{"train_examples": 48750, "vocab_size": 44, "encoder_kernel_size": 3, "encoder_widths": [64, 128, 256, 512], "text_encoder_norm": "layernorm", "text_encoder_norm_position": "pre", "lr_schedule": "wsd_sqrt", "decay_fraction": 0.4, "warmup_steps": 220}
Rows from block 8 of the image encoder of a small contrastive image-text model, named by matrix and row number. Each number is 500 + 25 x the weight over its row's rms, rounded and kept within 0 to 999. All counts start at 0. Numbers have three digits each.
Before each channel's rows are labels from the 100 images, of 14848, where the channel reaches its highest value: "top examples" is what is common among them; "patch colour" is the nearest of a few named colours to the mean colour under the peak. Only what is clearly more common there than usual is listed. The data: drawn human figures in many poses. In brackets: how many of the 100.
# conv: 3x3 conv (encoder.blocks.8.conv.weight, 256x256x3x3, each kernel summed), inputs 222-255

top examples: waving (100)
patch colour: grey (62)
conv.110:553441463513481494473551505496483542506523449515504501470509479497492540530515468505500487509580495519

top examples: brown trousers (50); running (35)
patch colour: brown (63)
conv.155:502522507458513505510530497484495524491498521509467496471518468530443459491489480474519499490502465471

top examples: grey top (67); sitting (47); grey trousers (31)
patch colour: grey (62)
conv.166:460502484476530507519477478480476503513483498517531511508490454502520518511525494487530506496479479491

top examples: white top (52); white trousers (49); squatting (37)
patch colour: grey (72)
conv.188:510501505466544518521486475494437516514484506506482463522484519471561476473515498520500561500509482511

top examples: brown trousers (73); running (26); squatting (25)
patch colour: brown (61)
conv.205:463540469480491487500487511517504514536546523518481498506527478490464524501497504498490476505484520476

top examples: black trousers (57); black top (44)
patch colour: brown (52); black (25)
conv.97:496447496481492523479482500525473476494470499479478523524520516479471505508530499534537478514529484508

top examples: squatting (100); grey trousers (27)
patch colour: brown (57)
conv.138:507496466467494485520502495498490504568494508489491519514492487504501526459495477513511495500555484513

top examples: green trousers (57); green top (36); squatting (29)
patch colour: green (33)
conv.243:503515480518482514501490492493510496524492533477513489497481511498495516514476549572543471486485498547

top examples: white top (75); standing (29); white trousers (25)
patch colour: grey (72)
conv.49:483514529472527480478500459510489492507484540534453443542480509491496465483547523426499542490505489457

top examples: blue top (86); bowing (30)
patch colour: blue (60)
conv.64:501474515510515482495462501503502525489470466504432500509481468526516528481511528489497568489496514482

top examples: brown trousers (42); brown top (31); squatting (28)
patch colour: brown (70)
conv.105:471509478526521490463499525545488493526537524505455505498527526482446509499526523511500515530441498481

top examples: pink top (76); sitting (31); pink trousers (26)
patch colour: grey (76)
conv.233:504532549472495499527492493489443496509481483500447530526510466502448504503521519482515463506494444498

top examples: black top (53); brown trousers (34); squatting (30)
patch colour: brown (66)
conv.194:475480472484523509495509514546478480502490465515468516508533481468506464480481517498507525481531524493

top examples: pink trousers (59); pink top (43); squatting (39)
patch colour: grey (66)
conv.192:478552489508509492499503528464497478543480512551478495516500466543495465510515516518524504496477506513

top examples: red trousers (58); red top (44); walking (26)
patch colour: brown (56)
conv.199:494416530487500497496492510460532495514479475527521493474499503510521455499500510490500533465510519515

top examples: yellow top (78); hands on hips (26)
patch colour: orange (26)
conv.99:493514482488508528492510490474504482511512423456509456501498507515541420498529471496499540490467503489

top examples: waving (100)
patch colour: grey (63)
conv.171:526508516468507550467430474483467523508461523530500506474475507502491501491551479472495494445533482511

top examples: white top (86); lunging (45); splits (33)
patch colour: grey (66)
conv.109:463497509491511513495515473476476537521498519483490510469473469474475476453513491532479517496479508537

top examples: red trousers (88); star jump (27); squatting (26)
patch colour: brown (64)
conv.37:464475526457517491520524484497524481512494497531506532521503470494460533461486520495506493497499440500

top examples: green top (97)
patch colour: green (71)
conv.116:513470511509507517489517468519468494489471522516442513508510470446485533507486523519521504528513413490

top examples: brown trousers (83); squatting (37)
patch colour: brown (56)
conv.121:503501475489484543461532491540476523487503487498471487487491474558519522495500505508484514450514539495

top examples: squatting (74); brown trousers (60); white trousers (31)
patch colour: brown (56)
conv.193:502529462485479527534455531531496481504487521487495500496521464519479501500497494469551519506508451505

top examples: squatting (80); white trousers (68)
patch colour: grey (65)
conv.168:492539525479497489484510512453533478510503506540533473482519501518515470508522546508495519496488522493

top examples: pink trousers (57); pink top (48); squatting (38)
patch colour: grey (63)
conv.219:492517477532490536487492500484516515508482558521467469500506456494482516480487463480512504526483437496

top examples: squatting (71); teal trousers (33); green trousers (25)
patch colour: green (50)
conv.111:478489496489488504496488488451472483495489484520521501514491484513493486497476458493498509486494460508

top examples: pink top (46); walking (45); sitting (32)
patch colour: grey (67)
conv.220:473526454543459556508507469448482497526508535503517425492503466529513471520490517482468481527551495503

top examples: hands on hips (100); white top (45)
patch colour: grey (63)
conv.229:526487519475541510539511476507523526536479513516521511520526483502505443464522475482510500504501502479

top examples: white trousers (75); squatting (60); white top (28)
patch colour: grey (64)
conv.196:500480495474508483538506514516489513532497545516443520493482511472470455502552499490511493482470498523

top examples: hands on hips (99); green top (43)
patch colour: green (28)
conv.225:507520493526515523520493501490506490472494500508474536490475520504499536525469482525545538513466496504

top examples: green top (64); squatting (44); green trousers (42)
patch colour: green (30)
conv.65:482572539495474493534494526472468505500493562471417518553479492531497557495504491491481509503483452499

top examples: brown top (51); brown trousers (49); squatting (34)
patch colour: brown (72)
conv.98:503496475541493503516502484491495503523473469438458505477537531474470511508511491524489489459458474516

top examples: orange trousers (84); orange top (35); splits (26)
patch colour: brown (64)
conv.61:465515492540484523507479491464503500486453499513488487508500518479478529486491429534519514535498470509

top examples: brown top (59); hands on hips (50)
patch colour: brown (56)
conv.19:468510488474493475495524543501517489529524508508477459534519445493482474502465493508538484487493507475

top examples: brown trousers (44); walking (41); brown top (39)
patch colour: brown (62)
conv.222:492487480492509485506485467468482519496503484530517494475524501507453455491552509499485523488505506522

top examples: brown trousers (76); standing (41); arms out (27)
patch colour: brown (52)
conv.62:472516476457533514480513502519456494500469486478478513521445491470529479492541457498492506468533491502

top examples: black top (80); sitting (33); splits (27)
patch colour: black (25)
conv.200:482484492448520555507487487512538506493496493525470509480505475475473486502528479462513538503509515483

top examples: orange trousers (93); squatting (43)
patch colour: brown (56)
conv.35:494505503505472466511503513471479455510507445507485521509518498543457469501524540518488438498467511487

top examples: teal top (58); bowing (43); lying (37)
patch colour: green (39)
conv.147:502450496489522497522520504497504519518496395509535517487518500550535400477508483547514449485523505512

top examples: black top (45); black trousers (43); squatting (27)
patch colour: black (38)
conv.234:526500477477528507484511499486487508506507475519496492504510509481483442508507499494529467505524473523

top examples: pink trousers (60); walking (47); pink top (44)
patch colour: grey (69)
conv.245:537495471480481529469469502508478465515490472526537508497478526493519490508464476505499469481493495521

top examples: brown trousers (69); brown top (32)
patch colour: brown (53)
conv.80:498501490496508527511504510527521535528444494533476494507495485536492465472514489514495513462508539512

top examples: brown trousers (67); brown top (34); squatting (29)
patch colour: brown (52)
conv.46:497526482478488537514500497510506513473491530523513503483494515523517521532507491480519487488505464520

top examples: orange trousers (78); sitting (33); orange top (27)
patch colour: brown (64)
conv.21:509495478473481498513456525429489518510487501521485501469487502468448499476515490505508504492493496486

top examples: orange trousers (73); orange top (32); squatting (27)
patch colour: brown (58)
conv.28:480492495437490566505492522475489510516525498503480461458474470505498466492485516487472458459552496483

top examples: black trousers (51); black top (48); sitting (34)
patch colour: black (43)
conv.108:496444498506553523529484479516458482557495447514453494540504492474529477530554489498517465503483506489

top examples: orange top (51); squatting (34); red top (32)
patch colour: brown (58)
conv.36:499472484485510509520534523470479489510496472508492479477506510471494465545451491486531499538500481464

top examples: green top (64); green trousers (38); squatting (35)
patch colour: green (36)
conv.161:484511515459462507513460518522472509533510549503475518520489515504524548511498489507472500493510429549

top examples: purple top (56); purple trousers (47); squatting (27)
patch colour: purple (43)
conv.141:507469515454484502515510480494507479491516451514524512503495499523538593503505514474505494493526528502

top examples: purple trousers (61); purple top (39); sitting (32)
patch colour: purple (25)
conv.9:480484504547505509498461498507508487514480449486554481517511482528536553504477475540487505521489546495

top examples: squatting (84); green top (37)
patch colour: green (32)
conv.136:495520493517517494482480522461480535514475526497433512505495472514527502518504484523498481503519551475

top examples: waving (93)
patch colour: grey (63)
conv.213:526500497509479470526493477528504513486485507503456497512454448503482505501523535533506463490578495549

top examples: hands on hips (40); orange top (33); squatting (31)
patch colour: brown (53)
conv.8:494445502512500532507479480454529539479499465531496503534510503449483476472495506527497506491474478491

top examples: red trousers (47); squatting (46); red top (38)
patch colour: brown (62)
conv.206:510485507482492469496524527492509546511528476500517485466467508447480479517522495516506554528487524499

top examples: teal trousers (60); teal top (46); lying (35)
patch colour: green (37)
conv.145:517492524473515499508481491500513474495506474532534508521509479505516399508463520494523455493485561488

top examples: white trousers (51); white top (50); squatting (28)
patch colour: grey (76)
conv.22:473508504474515505504424491475403482524471500525471520528508481477518450471514479526507478526533545487

top examples: black trousers (77); squatting (26)
patch colour: black (27)
conv.72:506460512506553484503507475530520469511471531492430522527472520447519481495522505542488478496529486486

top examples: squatting (73); white trousers (42); handstand (27)
patch colour: brown (56)
conv.63:634491480511477477481502468512501537530494522508501520514458498495465482523476528498528514501491507481

top examples: blue top (74); blue trousers (33)
patch colour: blue (44)
conv.191:511461486501541522495467506513495491512505472510469533525511504517512497483465525485479539487537548496

top examples: orange top (93)
patch colour: brown (52)
conv.240:508496485521527507515483512479498478487482483493478515492497512464441476474521487505504498520499482494